{"dataset": "short English words printed on busy colour backdrops", "train_examples": 22605, "image_size": 32, "horizontal_flip": false, "z_dim": 128, "generator_activation": "silu", "generator_block": "plain", "generator_attention": false, "discriminator_arch": "resnet", "discriminator_stem": "single", "discriminator_avg_pool_shortcut": true, "discriminator_widths": [64, 96, 144], "weight_decay": 0.01}
Rows from block 6 of the discriminator of a small GAN, named by matrix and row number. Rows with one number belong to one channel. Each number is 128 + 24 x the weight over its row's rms, rounded and kept within 0 to 255. All counts start at 0. Numbers have three digits each.
After each channel's rows are labels from the 100 images, of 14976, where the channel reaches its highest value: "patch colour" is the nearest of a few named colours to the mean colour under the peak; "strongest on" is what is common among them. Only what is clearly more common there than usual is listed. The data: short English words printed on busy colour backdrops.
# convs0: first 3x3 conv (discriminator.blocks.6.convs.0.weight, 96x96x3x3, each kernel summed), inputs 0-95
# convs1: second 3x3 conv (discriminator.blocks.6.convs.1.weight, 96x96x3x3, transposed, each kernel summed), outputs 0-95

convs0.15:153139102103127105127120135104109130110193140101098114113146117144125149086159115136161167117129143150122144125146117135118140079191109164096127153157110170116113156137115142143090123111105149147168149145095127109136122109084139133131166141179096151100143127113139140135075144119141142167
convs1.15:148119151141132156156069129123146114130162178096147179145149139165110136125142167091124127121113186110079149139116167126140126151143117130141133143113154098125134090139143130157147131132108130125117177130122125131130147094171110118178085170174140148158128105108124110132156145130139090131
patch colour: green
strongest on: bold; black ink; green ink

convs0.3:124160131134164124108113117155124135083128112136127183114146139135125134096132100134132183145170148127115113127107118158152162139111133164152133135130101154138164128121109153083146176135131105150122158146188141124099130128106105194143168115103108096101081140089121117114104122123156131152
convs1.3:120112147091124104121175102126113091141110116142104129143059114164127132124120115131134131132103148169150125144119147083115139146116099139121169128121126113103125131116107072158112164095103098095136112084110089118107121126124121115092107125147126138118141114118070192150176133143120166128
patch colour: grey
strongest on: bold; black ink; white ink

convs0.31:109142174152103144146138130151140080147171134184175151196130130154119136090112139134099152136176112135134098130083147123144136173112150135134113131148119145138151123138120132166135097143126149153123163163161124127130101114178111141136119113151096085127110135158104135125137098113109112162
convs1.31:118143146121081127119183152114144141097133095103137116152071107153157108159111133175088108145119159085115136148103130146118133128081144102122100157143118159126109114078094139101126127159136086123109116126140081142112139141091076128086122135123117121108095110130105132136129127141126088101
patch colour: grey
strongest on: bold; black ink; white ink

convs0.38:111134106123117117110117105115131155144138116132107114077117104112148117124099124106147114128104151150133116133108108099105114145091149146097098123183106146089114142121133128112061108087086181103150163140138142120098144145079129129124159122142133147123181142126126128132183150104139191116
convs1.38:137154137130115143126129076160156116109132142153177149132118169114104159127100185142126150098138099163129116116082120148153078129130149093118121152133134113173091118143125122160148097119125136123136167155147148102130133118165091132176082100114135153096127098120163124135122098112145096154
patch colour: black
strongest on: white ink; pink ink

convs0.93:173177122149137126134135138132143121103140122125122171122111119129121133147135131170143155152172096148157160132103178162150108119057142134170126146132145110179128116147102153137158148136127148140092114154164145196148115133134138108126085136123148098122102154145157116118122141125122111083
convs1.93:141131153141128126108144125107096065140120086113120130114122119132116099143138108156114093135115096114194097101135126110148108134132128119112101094162104153087127121126090101096124121084085128080126100146141146143107132168150103099119133116152107104092171094106097115139145130117090160153
patch colour: grey
strongest on: bold; white ink; black ink

convs0.2:140154121150127110139150093144107171129134142167137173128115140140083117133087122111158128148117102131139093135142151117154124171067150116119124144107133114135158102205145114111124136114110166151094141139093109124145157124091148121152116125133118155150148133144086141133175154103112174093
convs1.2:109133148141104129109186127093139120140104124135150147146146150130069135085124125184122160132106114165149110073170147130158098117115139146149142151127088151105101112106140098124131079109117118103090137120165121129084110158120132138131104132112130141078128144126069128141133138158141110152
patch colour: pink
strongest on: bold; red ink

convs0.4:110116190132131087153100098068134120099164148102091124151063132125096114111148140095138091127144159140105140141119155089103135107138115121085103132146127159107149151100098115115113155135160163101126120118107138113106126165128131109092119115173136141123150132086124146137136115095119125161
convs1.4:145120139150194101133169128145121155138138128128140120122110100126163177107093149161130109113128140075075127123119090129121111120154119112113105179098137106180092128139155124100135115125138119137145141133161113136124162136124130112139095136081138146101095118121104102158072102120147096097
patch colour: brown
strongest on: bold; yellow ink; orange ink

convs0.54:117116146121122135175112141138140097167131120138144143175152085196128106112136131110113139135122163112111150134144129138122099129174165160125154084141105145146133147107098149126145111120129127067167131116124102141149115107188119160124151122094118123088110135098128121136109084128139071146
convs1.54:131082099128139083132143128113092150101133123085092076106089106148167117118096114132124135158113183102125081186139125094119132130162093108059136146135121107114152151121124110124120165151150134124117124137123110137111148136096141089148136156141144113164145125118112092114143148131118132104
patch colour: grey
strongest on: bold; black ink; white ink

convs0.1:138115125135127152169120111127135116118153107130097135146147141172132132126135142094178122105172105081115154108119149162108093137114147096116160115184148161121149125111137146107159120104120150086189139138116157129170114117133124137144136155107152147142122183150095138128124149096118114192
convs1.1:075138088153142143136111118111107146110175118079097106093141145133141110138133150132124110130106134089134122148122138131100129156099136110100128141149162114131156145130117169108091151157124121129128121145159101126092146147115090089127117195146084132083166110132127152081152075122143131138
patch colour: grey
strongest on: bold; black ink; white ink

convs0.36:118118120144110182117063113074104160133176137128093100133102109110136138109133144117139123158135088165148178113116101147108135069092120167116131157135156128144111154137143159128086142156093156108143162114110146101137116174152150140113114134135127138134155143146123137126140163105142105124
convs1.36:130154133145192153158138163136127112133130166132106158152149159111099195187135169143105159141114089128126122132107147166095119134126167112118137128118167120162107096143137125107157076127112125144097104121168118147117110122152133132126141148103149129071120115097128136110108126123166117125
patch colour: green
strongest on: bold; green ink

convs0.65:130088160097130088153154158118117107086098143097137101150137134109143143121175140118134124126093152152094147162177130110133147135152109132096174107100132088136125151113122127109124142182161162109145118138121100129126157130139127152140128109149150117132076129171131113117116055126167118124
convs1.65:155163121159122139135129129141127103121164133124135127072115133144125154142109112168153093123147143066150153141069125145149127120123144095135119108142131133140146127154140164153146126168146096106146134128187125107144102120105087148081142119176083098094169106156133107148126113114102109116
patch colour: white
strongest on: bold; black ink; white ink

convs0.58:150153094109125071098130115118098081131129101124169120093130105137183146142132144145144114106120131117156196100134135177149112144135160106137133083112095136139135136123105154120133123141099153126126138113137102146131177099132133141150121144108148147121092127137136120092089109056147131107
convs1.58:150101122131157156137111116110106129136162161112132111154144129175102124115191100126146099130127102121152164119130158117176175147114124098082133103149160181125113155120111135123151099121117161122164112127147152151133128105114105122094146098136163077150118105119150100103140117170101148151
patch colour: green
strongest on: bold; white ink; green ink

convs0.40:095101115156148137150123146087166114130128098159100118130165124144129115129129131128148139135196127118134143127109137116086142110145105112103144103224105187125134113119122132145114142113097174117145101103161102135119137119162081154111117135103130100131160128127107157153141115122150135159
convs1.40:102111117163124115125090144107132145154194102082102120128130121135131090128164122127139084131099184124110092182139148136158113126127127140118137154148138127118156124137120144074128144123127101124098134135151123118116154075093110067151127141159091112106134075130139125110130142121163138098
patch colour: grey
strongest on: bold; black ink; white ink

convs0.6:127133126140146102124093090118084109113159171115115124130120089097145130133142104126133125103144148108113144139141114134101147125143073120145132118115120109144115161121139115111087128123127077182169160148126139125144182147100127073158114103123124155085121156168131087164150085094153118127
convs1.6:159158150173143114152076120155188127141140162136151182136133120144140149092161121096176130120151125152150161122121107168109116165142123109146130122134136056111149111146124141099137111141152131100156154150140131153148147137151108127128091196120140149131141142144136107105115121132147142131
patch colour: white
strongest on: bold; black ink

convs0.8:123112061117111169168136082128121132129139172125122117131126136122177120113132127123174132081131118143109141152108088136120157161154122129142166135145131165116111155118097128166124125103084080161153116147133139119150162158140155149149097176110114164174164123114124112131121151108125116117
convs1.8:109155122145171142126128124123149117125156117125155141164128121122078190099140146172184123146125112152142088172107173136131113119143133128132145146116151118142157117167155184103125115145110092119097143162127129162113154111166169145139107173157140163130128122105136100130145119149127123165
patch colour: white
strongest on: bold; black ink

convs0.84:109173122105153134072135113104134137087129148120069138096089123131147107148139142159121137092093155118141143183161092140149142150104135123122139149098137116131139117112154135134134149113145085136132113147122119132113152116085112147153079119135131112107111148161118181131186092124155147161
convs1.84:159122135142116131148122082136144125140120137180140122153155094118121123140101124152145126140109132146099145169107124168093119121130108093145170088093139131120129166126122141152178100094136098129121123145092131178181116202160103089126140114121118121149115159155145122150108103138119089139
patch colour: white
strongest on: bold; black ink

convs0.9:152122080129131151137106135137136127123105173125126139144094138120126177144140177130187114117134100109099125120111120154141146127139158131165130127158155123158124166143158135126087175127160141173120161168171125121183124126101107111106150116138182105133120134122121131160079134163127137152
convs1.9:117114134141150116114144086144155125108112105126169136085138116120152108147124151129113077155089182120157107128127125135103140163149131080126151185164156121140145118127089077108161128139102128070090143143110097152132110123177135112116129141107113091125145111165144129112119112092115140124
patch colour: grey
strongest on: bold; white ink; black ink

convs0.89:082147146128122139146134171135126073133127087113162110141118173177136132134122153140096104131129149151101145121142182107127120105181123115139189120130121159132148143087086116129116094135143114125150107113155164123103114122137090098113111112127162133099144156114124153111123073123115094147
convs1.89:125122112170142098147134144121118167107162157104103160087137139160149097134137148130132081135077143087096133152137109149119157157096077120123127155084130120140105140145109148115110153177149109165147141140129145147125124067109117117144142148131120106122146136120136075112151126139102124070
patch colour: grey
strongest on: bold; black ink; white ink

convs0.76:128091081140147128155124107152151150189140132132121134139139145162116165123115147150144112120110101113085123150135136110137148134145126106164100176140162145146114139119147098162149178097150151149127138177171145183147109101104104124121145129110167132122108102139145137147141120173108180115
convs1.76:106123152156128132115130082122150099087151073158167102122157124140130123151133102132115121146101146156152114108113143117113124125171154118154137139145095097081162127113141147138129165126129117139066131167123111116128145108155104093144137136105111116199120120161094130167127133084092111127
patch colour: grey
strongest on: bold; white ink; black ink